Rows from block 2 of the text encoder of a small contrastive audio-text model, named by matrix and row number. Rows with one number belong to one neuron. Each number is 128 + 32 x the weight over its row's rms, rounded and kept within 0 to 255. All counts start at 0. Numbers have three digits each.
Before each neuron's rows are labels from the 100 texts, of 14848, where the neuron reaches its largest size: "tokens" is the input token at the peak. Only what is clearly more common there than usual is listed. The data: simulated sounds of rotating machines with and without faults. In brackets: how many of the 100.
# gate: MLP gate (text_encoder.blocks.2.mlp.gate.weight, 384x192), inputs 0-63
# fc1: MLP up (text_encoder.blocks.2.mlp.fc1.weight, 384x192), inputs 0-63
# fc2: MLP down (text_encoder.blocks.2.mlp.fc2.weight, 192x384, transposed), outputs 0-63

tokens: "reverberant" (65); "squeal" (27); "a" (8)
gate.242:117174186169126112121166091195117121116150148102104168178150178109086123144137118114180102135089200179150135177091142145143126126160103150144154160190067155058170109088148155116157123131095152
fc1.242:127113084123092149098143113100167110122106192085124190113132146037142157175150192166180137058158178145131117157156207141139130129130130078152087166113152171085166124146130099171121169088092137
fc2.242:139070131117114134175164135118165136165144112078126104115180111139143116100089138139153161162164087118129154113112107101083168156161144149136092082113139053200039171144159190074137136157086153

tokens: "room" (92)
gate.43:111151118129037122159160152155143035133144093066185089130089084099159176118135162043074152124112105135119115171140186105094160066056111189179145115093128103151159114132117137103137148217132088
fc1.43:161116131142053151138148074107158172177113108122119093092157116192120086130111085140117143122147092144122153064082108131178149169165183174144103110151149102157103119147140152099084076146116089
fc2.43:145134169128150109146123067146119164139143119069158110100109129112108130137115124110162105097105172150174150139117110085178114145109097107134170156111088145107185089090096134174166122078133139

tokens: "noise" (80); "white" (15)
gate.144:165112106162101141091177118191106103118127183095122134135145154085113164176146159167175059077153123147128118112094141111105084180212114104149109103121125148106088106169123162119159130117144184
fc1.144:164116114199103144090151140154105103123130169107150152152143120093105160164176128141154055079147120151137131124100152131155048166203134090133134111127111138091068107167147151154169091129153176
fc2.144:089104089146111189132144220179164114096145113152146131072144162132107111125124190137133094142127063112134155082134135103093156124084145127148085131139223113165083148201118136126079141115127141

tokens: "room" (60); "hum" (13); "flutter" (9); "speed" (7)
gate.210:097143180079135123136146105176129092141118116129073086194109079168150143078112098078120091134075136106152119095125143124074084124173101193167189138139088113147159120109156159069172132181117138
fc1.210:085103178069158120119130125161122091178095121139121100143096085160161180052113109062108105121101123098169125079172122126073079125171103177143130130100121102133131104118160078086122128152139130
fc2.210:187127120118126141119154168188124152100092136196150104082109142162145124145110171099113130093117087124111109133180158165041135112083127134088152095145193154137149120139127143128054153148162105

tokens: "muffled" (47); "grinding" (21); "and" (8)
gate.51:174174145115164144106178099177154123112136127108063120153148132135130091143090097101137120117160112109116134151121243144161188159131151159145127129159122173124127140177152179146108108147100134
fc1.51:119114136109172160110185079136106117131134143091100155085147196068129130092103199085146162117159094144172132120136144151145160140121134137158061138148084127150137195116150111157173115107101183
fc2.51:089081138111166132153098095071123143159109118185117146125122149150140138159209061081123112116139196107076121143114086118099089111168165137139099191118131173148149090142144069154093163136159126

tokens: "with" (40); "room" (35); "rumble" (20)
gate.76:117092154134103065153159140156145130175145076141137125117103071126105090172147168156157154093124095149062114145108080082134143122056127158128129141097167132152160147133072159111088153181107087
fc1.76:149135157173119147101161104154120141197142117095090143192144062082142128161173121060138078111117145132089101230154143186142125159151137174168130186109100144114201165130122160113158118173060126
fc2.76:123141133137085129228101083127165119159150133128087109141093156139123102133093143060124152183077152097087172117122159097099102139140144155136132143127109094128114151039170184113178127142083098

tokens: "<end>" (50); "hum" (34); "in" (8)
gate.132:102153109179117183133063130104166126140146178124104169129140102091074133147105125221144194125141147128185136081080088080172180119106157121075156151115169148101128160121096123151101160096171100
fc1.132:142142165136190129165093110154097087055127122058090122168138170139162151124098096063087116195124133147101126171137187152093088140176080119173123115127062172169169175131165121132194133095139161
fc2.132:103108213123155089150103122127118159150115138112110161122123156128126173092153106077138135125073155138099150144157115115179111140117071127166127122107097151142178096070108101142149128077126121

tokens: "speed" (34); "and" (30); "flutter" (16); "rattle" (14)
gate.129:052126088114144124170101086171127187093147103162128150119162176138142085089122097083092075176133142102058115138101117124130086175151094114093140182163131131158125149179095095121128118105112130
fc1.129:075091102103139087163137083183102209122125106185156128098145193161128106042116093090098077129147125137084126131125136100136075130189085113128114155162115112145095108164123092110104121086097097
fc2.129:102143000103136126134121109159120184136139121159137142116140138105149135150130161106108105167182089116097143137130162181120145133110117066118155149124105140118125071179073099122145144141111080

tokens: "speeding" (100)
gate.270:183174126115121118103138152137143209167100102116104121146109068153137081064067146123161089102139081147186168112127070138129175082127129116135137060116153101124071097133142149083157123161115130
fc1.270:122177159104118161038126117163180211155123140142116158142068086097152103102093181148176086101133142167194140099070070116124165094154142100119171108132195157094154077136144123115135162125152181
fc2.270:115199149125136167122117097157142124116145110125069154133110141172157079132117135116121109156118160153169124139102086124113130108136063159062133089120134206145142148096150153091214115126114167

tokens: "hum" (45); "rattle" (42)
gate.381:135139025121157175147127110134143063129137154124169109104096122082152125134090175125125180114170104132132154148130138073101129106110152064094132100131162091174107127138145103165089147102178118
fc1.381:072179166158066081157121139085126101103139138158106060152153128129098142127106060153126109167089167118092120128136137116149111162217088178132126135110088113101128120131132145081146125099069159
fc2.381:139104179101101145132130120111125114122148099098176110141139115124114145099151104088128122121134188138175118106170149102189109147150125133123165147119122144129107103091159088166133145143149139

tokens: "reverberant" (100)
gate.227:096169172180137077127103135144126138091186169136103166184162164107131100111165081163106105111069183144087095185082152109126133143137124135126107093167087146100120118104126100107145104137099136
fc1.227:144159118158081148110149151122162121134137162153066171144101100120128041166120115124107154139092111117111095148099109135156145160138102145148150220124135159133133171145048173153141147155108080
fc2.227:075170146155147105125073094084134128144112113050081205144167134094134126131139085150135148180152173164112130151095123142194140145179117093099163146107074148081117127097124071149224074124135127

tokens: "imbalance" (100)
gate.302:103129136141186139140177121166135084135124092154138127156143151117142147137165112129142113158128146102109117141107115114158071123145092176094133122103120158178174141151111111127121102118111196
fc1.302:143114025120089115104118097079129218117126133170165081072102149134166123137128164173137142128149085152060163085136105126136147127099121105106116110120131148124111067182145106145088125160173126
fc2.302:119079131106174112123134128131104191099120105166162120121182163121117147135141152173155174185151123108025137117098090118045114122148124108124166099131142111099120101133089113132111162095142137

tokens: "imbalance" (99)
gate.285:129131104129216152171145150141160090128131102079115127139114138118127115129085106034121074133149119113154134159138165125135081168145115157110100140090134157184159152161133143147108137118116161
fc1.285:134125067110071104136117100113134200093085116191131092140122148150146085105148173197121153132135093120069184090124164118142129147154163043105138124153122115117038133127165140104124106121128131
fc2.285:126124166116182114097152117170110210122106127134156094177139151105130140142150138167155130143179122125024156152095099115122089160173117141162195089158087139101153146163089130117118146098132159

tokens: "," (43); "<end>" (23); "thin" (19); "quiet" (11)
gate.211:134142133181208131187072134147133183107127163119129129121117141168143105133124142103114049104132138108162127166149161114175114133158181131074053141155125190146207114116186084145109120107115105
fc1.211:135094130093118150098153175089163134160106140167143099099096182125098150105134112122152135157141117112182187071105070122146112107124125118160144109121163115153140104123079130124092157105147165
fc2.211:158145128183187132222051134123107162135125157059123117153113098181100124124113100097126080109116143131153127129150151122203110179153145178016094104131095153104168109119155120125128091125121118

tokens: "imbalance" (97)
gate.109:052132158205147142066150153117124078189117126099118161122122074107172133157177112088057119137081179111121109147133090206136091149166149195138099148108154123126148123131143165140146075156123148
fc1.109:127150139126175150113124115197082117112151125087057140160159120105089140110073121139181055163151130135142139144132151122112185101090092164154120145144112154098139165139109114183153152110136142
fc2.109:062146155205096116124109170161120116126149088044080134132120109142146105119129121097094079097112114130174096096114158122188076182149144171161052098128107139142082140115197141186103062143125122

tokens: "and" (48); "," (42)
gate.22:086096102126113105087160166151110085174110124102115147123143051138157133120094141135113092121112108136095119094106062149126156066130110182216105042118125083128103118135124140098157131163108100
fc1.22:152069119134115116168114157138155099116123134156191089095156104164111137120108148119132165142159081112000116104112098151157112089113159094168105076110128081152112133158093091109080111170111088
fc2.22:153076096058121153107134161120148122130088185202159084104118120122083121123146192132137145134117077074172110093134120153020150121085186080111179159144165099096114148119102131098140143184144089

tokens: "white" (89)
gate.281:114100075164072144110153118166124074130108170098089162121180161097099161133130107151126088107145130144154146099082111063114065175176158098137080137146130084119034135167178140158148071041173144
fc1.281:184107123117103142139161101153159095156115151136126111135123160114082129100169155146188055085145090149184152128113131051133067158159190085063109126163142126148102120153164132118122120102131161
fc2.281:067111123145118220140160192136163096108157114149158118103129145123122117137152188138126120134119093086127143104163131107094152131061167136141116168140201112141122186166118159115073132118099168

tokens: "," (90); "speed" (7)
gate.41:101085162041182140140138148091125048187087140145115098140083112154149158137131122065124139114124122110136164120113095076122088098113151144137148100092117087173138115136163124132113172143175147
fc1.41:116131128171068111154088100111109141106124115130107118147146121094162120188084128196152102175144161097091120130083141114187174178201114086194110135137098173099090126147115141108161138117116130
fc2.41:101115207110175083111110145074124149143147113095134127112143136077124154118167087153140166157157177081205174112121130097146093080147119135166115108087109130145107098079107091167110135125124133

tokens: "speed" (55); "flutter" (37)
gate.278:167132125109088146131146182132120090153134138140122151111104080166098173140104124114141155053095119195098112141135113118125156108057100138135171147107172123084171118135121164085112159142157120
fc1.278:151153107152154187141139128104146130080163133117136125145178162100142108146114131156135117171174130152099099191114165131150110104084136121061146136182124140148148204147144124182132096111124158
fc2.278:172150138139101117135104164128098105137123122005141157144139081119123166110126095133131097071160127194161112179163196119198116136120112150076155126115156133084132148137166126181127105158126131

tokens: "," (46); "speed" (23); "<end>" (17)
gate.250:175176134133183094135188177174118184082108099071113088134140139149122131063140105123137071163119151151163118111163231102083116081172166173104121097140130095099130130157167156121146130185107165
fc1.250:151129083084151122087165117150115079154126131114126117125112110161169154160151120110091154078129106127159174118159116092153151132070149150111139107156109159122124118169165116129064150126167095
fc2.250:214135064115181137184129119153125066121075129104090061129127125145061164115112141150144115086120105109164128121109139118078150149138156130143083138140101102098185146185162117105135157196157119

tokens: "hum" (78); "squeal" (21)
gate.33:166125134191056160171143109114130081115147141124199064165146134127119129148104121137126127204118135135063126140105093154136023182171125112110175117123114114203113157189104156105157083095122152
fc1.33:162192143112114145131113176137143051154136118117087130161140107157076118140134101104146176152127100140110114144111158150165215120092174140147131155120122158087200141111126126139103153171120103
fc2.33:138147152145191166142127125119092134138133100026120149178156111120093150114098058099138080112114220162194144157127152129188113145163108119150161157117088125121159146106139127165173130102141157

tokens: "and" (53); "<end>" (15)
gate.226:059110128181189133118109171079127166137099123119115153131118113143143081152169145092131117133141109111076126088107086159185034158126147156109099136140118182151147176117163123171138113099140135
fc1.226:119114182119163116150106107085150178100104102192059118134135134138135107077136096139130102114130115106169117129096101094162120104117142116110135173195153115123126167130143087142116123139138149
fc2.226:136129201106153122086136203130144094103058143169153124131128104145113165142148139128136127132105180144139138120138097134150103132124109075087174158150187140083161114143129076131105153094153176

tokens: "speed" (75); "flutter" (25)
gate.183:128148130117133157102169104187167167114110159097087204115126168101113192041061107111151108104125158167148156176110159118134122088136105093125145112159125106083186082125114109136128177122142102
fc1.183:085109131166123093141117217091143104154141091106136134132087084146161150186174081160138125114113145135061142092091116080125095165134111175138115069071139122160105108166158189153124126109133191
fc2.183:150124136110136149111181120148114145117074185146144138135148144125061139025045126117123186116108156132209114113178131171099096086163167101132149176180104086102168147038114108079116154138102063

tokens: "speed" (67); "and" (18)
gate.353:083128125117106141204133139148088070107084122135157095149164177181116143101184102079109128163113149122093145075125110110086064144199128149102122086151077076127094104121184138103149158137172125
fc1.353:105100172092141133137145141084110139191164091125131115108125109133123133139139106097146184140146128155085114100162131129148173115071137207156128082109113060178120100129154110139095099131096143
fc2.353:166142096089130123052147136104153074105098124113103167106103142149165150151149115126140093070125130161169144114126155120071135134046136103154130114109157161127143119205183148137130135126147165

tokens: "room" (92)
gate.9:122125071159171136149061165129128166149121127124120120117133141124128154112110097135147040151152144138164188104117145118120145140210135154111048098116136087103071056157173116153113134110165156
fc1.9:170121071117095121108037143088146208101131171148131129126100122161121106154103113178142147120138117118119155033122117138141146141132135038194120135123140134123116110116090127120136119045114081
fc2.9:178136095139178134217140095143120147109136133066147115138139101133125147142090136077156095129112144118139125150123155127110155177166114174087113113146078130089122113128150184094180121194107175

tokens: "squeal" (95)
gate.263:154154075132181162123160162124122117114145153094204089106144108140118137120071118086118145118147119128114160085157166160137108159124123137143134140128149086113109103154125126136085095133152139
fc1.263:115125135086192113106100138042145125158119168175162161098117109128156135161143155118143164100119166092092102146130072154168149126082132088091127109109137146122171097093116071111126124162060141
fc2.263:144103056148128142042126167181119124135131118153112172116130124128134128139182191149137092148139110119086107155134076157058128130113108074144109120122142135069139137167085122085142147112153138

tokens: "<end>" (56); "mains" (14); "hum" (10)
gate.332:171141115127140087118141116156125098192126093134136130134129114085171102183149154174115114148134105111090215163101105079132071108091119138072148074145157138162117137121111159118118083117124114
fc1.332:119127105124081157118158136091140141118146160121082122129148155155081137100131108128144163140121138140169093066114142173117248128134130167147115155166088073112109115129136147101153158171139154
fc2.332:125149133149142072158115152152101110133148087042166100142101075145134160108131120114118058105141150145166111153176182126200073127145100127129077150093094162117157087104197098144148097142112123

tokens: "<end>" (41); "speed" (24); "muffled" (12)
gate.35:191141083148093141104133135149165138144135106121097135133102103158131090156167101149144124128147091115148167094153183122145053146113144134044135127158153169159144183136134177138127089148082128
fc1.35:180150192105099155159142135170119070180105129108121113144166156161062179052174078129149103128110137143192150135178116057112089152176143124051117089117107140111139148149156149118158135087134167
fc2.35:169153060112133149130143149121128192144133146211157114114091132151135051137128124113127098149125081084098132089159110151044129120073132128093164135165169146154146168131107198110119145114093142

tokens: "muffled" (70)
gate.199:124112098157146149152138117150111088097143163100120097154138153116119151117100087153117134160108117115109145118131150124083061122184104204098124111148117105132124150109138144142112116099145148
fc1.199:106154074174055144112168145217113105135147127062119140161166129100127141166083121120112128143163113151103154104105132174140098169157131160192124144113087125116116146161107188128155101110145083
fc2.199:144140167133092126144118091105123077121144114000096125167194125123106168111136077131135112117159144172168108166123191105244109172152104161088131121124106138130112138147164157156144102108135148

tokens: "room" (36); "with" (25); "<end>" (25)
gate.89:127132165148109092186126151153092118086131128148113076156148163171148139086137102106088081107093135109109085143127161083073077168182163129112092123114088135141101114133189088074149134130148169
fc1.89:153107114148120110058141104153118139153142137076137149161157155097083128137171070105162067133128169133174155145118130145067083164078109116123144125141116135064091050128106120199157079105159134
fc2.89:151132119156132177146104119115139140145096121099147155111070085150178069133114122077134097111112129093112116130159134123167119168130195122094078185144182155125161104105179074119060140148146093

tokens: "rattle" (37); "speed" (34)
gate.321:127116107146077133084158114158126022160119134107120150116128131079151148121109133103095139096145107119209168123108118098111105133123191082214116146121127076099094126131121107151140110087132085
fc1.321:187073149085162160124163144188122086168132129133129141118102132138110142128104198099129085079115110125216144154127111075062121094081158065171152140119140125162146128117127121128133165111144136
fc2.321:109088117126130166097136169152155121119126137193147120116088158135128104160162197130127162168102108104073141116097091144032136125064134105138131145147158162116165142112079125109082142122153131

tokens: "white" (36); "<end>" (29); "hum" (14); "noise" (14)
gate.3:176124086124073165118165110110149114162093141155112088140172124092108166116173120161167112141136114119177152081110067087156075179165202120112139124166119085159076163149147164117198082096149189
fc1.3:193084114119150131113146112130131122134100120116133127121118140113118149075181150109177121110140109134159127116160143093100037175108163100078100123146123146133148155144147128154141117105157157
fc2.3:134088097132127170144162186154143117099136102203154137087134146139142111120104182132136115125121059128082158072139125095112169125026134134133132131161194128144127173189092157128081131101121150

tokens: "white" (73); "<end>" (21)
gate.295:144121098127094185139155122191144028163145116097113154152149166104083171092174142173131092170083114118168170129112103084083115120160161119079122143171117109223148155149131166085136111109122165
fc1.295:143083117137076126124174118195132083152116124109104126136126193127095131037160149141142111111075108133170156108088116054052072129184129145126083118184102147176172137136139180073122113110116135
fc2.295:087099110130125178086180140094156099136123120177142166101127148098134113150145167155125157148135082106108145091129092148093153109108155151151145169162204093129121137143104138122089144147122139

tokens: "squeal" (100)
gate.91:107173176156149111125097121170129113106164151108113184168152163121110104120131122150120111129083171148142122176095165136099141120148146089125106127185081139113147112084132093121166128109124105
fc1.91:120111112120159056096118168062157075100087143192170199114154128132124153107124078177140122111145119174198139122101055130167122095074087089071133104139170114084133102149115090156116108107162117
fc2.91:108053172125126069123156122119087149165115121073085124165153111163108187142148100120142128075149136152131097127119136159144109159128130192185082078122119120138144112142125122140058160115151094

tokens: "reverberant" (35); "with" (29); "room" (20); "in" (8)
gate.26:087139130147115177157092152153142061142133188107123058152089136128088133158054129139124151158125158097155146113134164118117075096136129122184112123064130112150183163057121103158091171035123108
fc1.26:155132053131137158123121191097137153165115142157124140104134110124113146106125091118182142119118117152209170085113112132184236120142121132075124092166096042118067086138145112158131146169173123
fc2.26:159150110132194151172107144138118163137115080053117155131095151132139115127121129124167103146130114136120136134068122116209161183118111129121134131128130179135169130101152160089173101162089151

tokens: "noise" (55); "with" (12); "and" (9)
gate.196:110093160194205164116147107178112135132195158095148166122126171081142171181161146147122121145164113118103132195135105164168084097208104130173108104093088121157117148150100112156119126122092172
fc1.196:149161080059039084147107140095130130129071088151112101126138084171118106080084124127138148115106138132167128051139156087070196161051144130096136155153166145104124106112152148088149123119145070
fc2.196:108149151112093089093153114066139093116143124040118120183162111124100134103173066152117157085110178182135086128076150120240102164109123182092211145160160099071134131109151161116131087164119152

tokens: "with" (20); "<end>" (20); "room" (14)
gate.111:155093100089121129166105080162125087142126107117133126113103079151151139193044152093117093130128159097105120164145172112084151155120125117156086174088175133182137136138119168098165163101141122
fc1.111:025134174121124090143097172140083183154103101141151139129104122146127135050109171043096142134112110112145161094168135131121108117149163120137134130115094102112121093104183082090136156129129095
fc2.111:101174062150079154117131161162133228148120105184177117126119133122158108123127146158122168127144085115053104137165096124061141088145147132140163106110122074128107128127102126076120149145119120

tokens: "hum" (57); "room" (24)
gate.342:095204123115098115131087072193128135093165124090125115152132147103089123149097149154139138198114182130121145161147154097084178123121102100144153165099117148079140106100091122126141131056124104
fc1.342:062165161119170089169149119157157172107124112096092111159127090140093103142122105102156174122112167141106126098109110071160110113136125223108120150147139150091180121112164150125063130099111132
fc2.342:150127057119149179124146187158109153141126184182175157077113143091092129122108158139152100112147110125118143117195105136067146086176122084145118154102154110111113133197116149105126161130117140

tokens: "speed" (31); "flutter" (30); "and" (27)
gate.69:080159149110100138110129135101127108158107138149089130171111086119116146075128127110133166103072141138197090076121048102147100115137092202100195162145137133095203154097111128087158141154116147
fc1.69:171137061166105131118116107103138154129125115097152169106150129091148108187158161150109109143183106085070140180119175175120188186125193062119124164117147177107118135148072133154133085162125067
fc2.69:100126156143125149114138126120155148175166106106095151156147081079144123083143126176148156097121156118147108209186078104189142124150158144121110177079053103058113148069141106087126125140098176

tokens: "imbalance" (100)
gate.66:198107106090186129129151107087113202119091149188126045091107124112169143073095131109088103099115118120126152169137146143152094104137107171162124104084169061129137097130115158115093159155157139
fc1.66:111167119164169099156057199129116197103153107086087116076120099135115102119117145137121074080167089179170155131120107105205167182060123152112097091087162171087126128138131122115110109166116121
fc2.66:095096113157128082190114136123110217104128132118121112104115120138121171111114141058101089179095138069143169101160125153149102163139127136161117124138071141117117102101127124143152116160119075

tokens: "noise" (100)
gate.194:105073055086136125111172143127148092166108130140164149097111123139138171141123170151147083076132123137154176114094084083117114093107125082099118073118159117163148057175124175128119178148200109
fc1.194:105053117157132190136124169097149095186125133141161142098150167140099194149188147110136155138139131122110143102082130113137114210111157117105086104099115105128113134129135132183124140130197136
fc2.194:114112119179097152171151208123162110120156148155190137112116139164086135129100170142139160129100051129118139118140134136110158135073128112098110082131162111118127155082099185112101136151112134

tokens: "muffled" (62); "<end>" (32)
gate.259:126130100164089153173073111106104047105112149134146135134147134120154131138059140157080146137099138136160116158105139085126114120115158058101138144126118130131093153120138077146168099082183096
fc1.259:081169117129141141116137112140117082123153127087076147156160181096124172167144086096069145197113169094103141128079141143088200153117138161167156133141102137149167110175085131143137132133172121
fc2.259:145117194148132094155148107128116217158098109047092115163135131118104166080124105106157137135149134140134144116101076113203072167176102198142137151111108130087131116071119106139108117135158136

tokens: "with" (39); "rumble" (18); "a" (13); "in" (8)
gate.352:093130105131120062170123127183081193118160142154119076119100121119201112117071167112120126115094102122027094130131081090088119143119055155144116128072105113147148090107088140085139124127090077
fc1.352:155144121137164086129094168131095198084157159153135155143108076133153102113120139104142106090090145134050081155149051138123118158093056089123148133097113161068186103142081137098147137111092122
fc2.352:097102116105179189160107136092138188123091177179141141079089185153090127109116159114117155184115140106105188077141097129059137091142144112107126145127139130144128105136121111123093188106126123

tokens: "speeding" (100)
gate.181:168161115133112131093126124140164233125126140123082135141116104147145074098105121186159066097146095147173163118056055092141143116149144119144160063168158156133135142140125203099183107140101147
fc1.181:147180159112133164077130146139160171165136147160125105157092099166143086110096158123171086089135116148194138105071067125165131069141152095138191089143165158143141086125162128096149156138139175
fc2.181:100226110142122212102096131189132138107180129124099155127088140168134073072098146119094077135093131158192124125140096136111116064121085134053139072111141188145132118104145124099227112124122140

tokens: "rattle" (100)
gate.11:094152154158104118131087110157119156099172149113083152175118110166130107129158104029082063137052173098127098110118139127146097131146106184127125143150086185142177104125140123094158118125101132
fc1.11:102166062166112152097143173116140112163160123162166115114171120066121131152141170144203135138156143152141154130124081134223159131093154148180082130090118122120110119132157127163116108116115172
fc2.11:112129203178099131124135115181110115133130121000093143166195118146112139116121102129139087093127153177162131117128126121255094181163115154161106085135089149139124104127142140135146082113129130

tokens: "with" (36); "<end>" (24); "grinding" (20); "rumble" (12)
gate.94:103101141105086106095171140147135156162109085144142118137091057104166062161122193136164138082140133137130177122099075079106151182101161094200158128138158104121098082117126138132095151107162107
fc1.94:144092138133144130122123129102120184175113154168106177124124146169077131039137081103052117128103107160131135166099105148155126117151145108122121118138096062103113119108109126142147115172134080
fc2.94:108117183172196169151164136176134085157140125113124154143121134108110106161093176126187098078093168143134177205133113137116136076108127132171193167122056154113148108104098169140195159141111172

tokens: "reverberant" (86); "in" (11)
gate.102:102040160078134165121151166070111093170114129174146111091091125147117128101156101113149117080102113104140098105143076095159124097096134149126132059064140069134120126098133068148080160130128154
fc1.102:104157092190068094130075114118134159114133136136104150133175127115122111154165091143116112235125145163103195133095111119175041135124082127086116165167112205104133129134133142154168053079114125
fc2.102:103187162123130088153097105090134172164095132133090178159129119155129144102138071078128140113141126159128118109120117104200115104152116145115112153108097189136175063185174051118113123114159143

tokens: "reverberant" (43); "in" (42); "a" (15)
gate.319:078077126089152136121144166105136132171098125118164141075103142167088136101079100158155168103167128152148118083149130142139145115110144108106154111117126087113087109124152108120085144081139146
fc1.319:118131140127137092143188102137107096077115139094089098172125155084145168127162121117109097125068147111094059138121136090093099141148088183159162121136095142105160139147098134128160102140121147
fc2.319:157101113074146061171111071158107189145110107077090115126082144160149147111106111113138102109124140141156165126164115082158091113133069118047158098108081158131167107130150111130181157062136109

tokens: "muffled" (47); "reverberant" (21)
gate.232:104138078125189106130164172132111102124144100043185130113125162085146168156158111139123144173159123116135188130137210150043129119105138126118138120134124114153117127150119161137096127126107159
fc1.232:140074126091056127137121058039145079157136105164119115124130156100150129227113112156161224172127153053105169070049100097147154160198154114198157118121104083152064099133101170115118107091123092
fc2.232:158164108148171154111123136106100114103165135000134156156153122091145171154136097126119142091163196136172133163149182136170134172105147141065142098146149132127116163181132154144118112099127194

tokens: "room" (56); "<end>" (33); "with" (11)
gate.316:083115072169109138102086141120128079107160163135163130121144163118151147144084130136097135170084199094149131100119142125010132124137134116145092123112106123142066049123123116131142113065202131
fc1.316:129085174085184060141120166122121132136086102168133179141114084164164128151139104125118120121100146076053100158088097167079092129102097100091201170125160099114161102101078113097094147212127104
fc2.316:095112121117141130097103150100143115181094103231181149073079135128129122195181126141115126142155114120124155105117056094066155120156167060142139170111204112150110136175125088126122165082181152

tokens: "reverberant" (40); "room" (22); "in" (20); "a" (18)
gate.63:151118167091074123120136122118133117174106077125139117101121105146141133113107139050109136113118140105096107133152128185107167184168108150139117105036157137120094088080133099084112146221134123
fc1.63:190072191118136134125182172094107156184122094172146058100154166156074129097144100126165100135141090113117193117128080138152137170173177135152109063114125041141036118108155140102120121150104178
fc2.63:172129163068173128060179146135116176167089097161173101129113104128101143131104141136177080126108157129114244086135067140118148133131119142155152086144186093115127102048104140100118156125133161

tokens: "squeal" (100)
gate.239:186186138162119155179128137125108142067165115160152078186165139159078102115071063097152162173103116148078152131092141139140077158096124138135181157172080129123161174115099172156129093105148130
fc1.239:090081120070159070119156079152149146173061121080107173085109110111167131098120173138131106079152140134160114141166111104117153085161099118117082111110155103121114091126147093073129155141086091
fc2.239:130067080094145089076123153143130117150125106097133177072122124144173171126172154163126092127162080115158159087194093121129178057107099129161064077082147134180084075203173118100159146116102148

tokens: "speed" (42); "flutter" (28); "and" (18); "mains" (10)
gate.32:058146052146156124156142118099130073138150113116139149124151095100157098179132144084103111145132139124045122178112140152160154186086117150086090116131146147149159153167123141168117100151112111
fc1.32:076116081102183099147123110138102168135116132144206134093143160098142131091158170125109096113153140135098141158147116111128081097162137076103090089123139099150127066151132068123114110097106116
fc2.32:119174046104143123137184135187126191134105106197127089103144155138134075151111170118121118149149085091058161097107106153077117144145124089142150102123131121128095121150105173075139113136100133

tokens: "room" (45); "<end>" (27)
gate.241:115137207108116117155195103114117094104123101143121090142129134133122154109117100034098140133099133146109065133110124190096144108137052195174163112101111097112118106117127113115133144245127149
fc1.241:160129128183133117102107141068161224147112139212137108130121131156133102119135102111154129095181115148126125081122138191190132157206136121170075097109120116086065054138156110136118104143135120
fc2.241:106127096078201139043118170168141123157115148235164171105094147091136122132140152182140120138123138124102210120142088133011136051083133050128156138105168104108131114133060092139108150057133150

tokens: "<end>" (37); "quiet" (22); "hum" (17); "muffled" (10)
gate.224:155158119129085081171115034128117128077134110093123105140113140103160131108090133067136123138091155111087105199139211096083093133150056140132122141079113194113149104121130132137144127146132103
fc1.224:114142118147172119148119158069135142177112111209098117101139113117139116175143109180141125142178103117146165078097102090216184184171183137127081114172149128127081146159144136157098113100112120
fc2.224:132078199104124099103150113142108157178122037144129124095148159102105147118176137127195094142125137124145234094081057059149152107136101144190141077126137134121085120109102143162159150100153184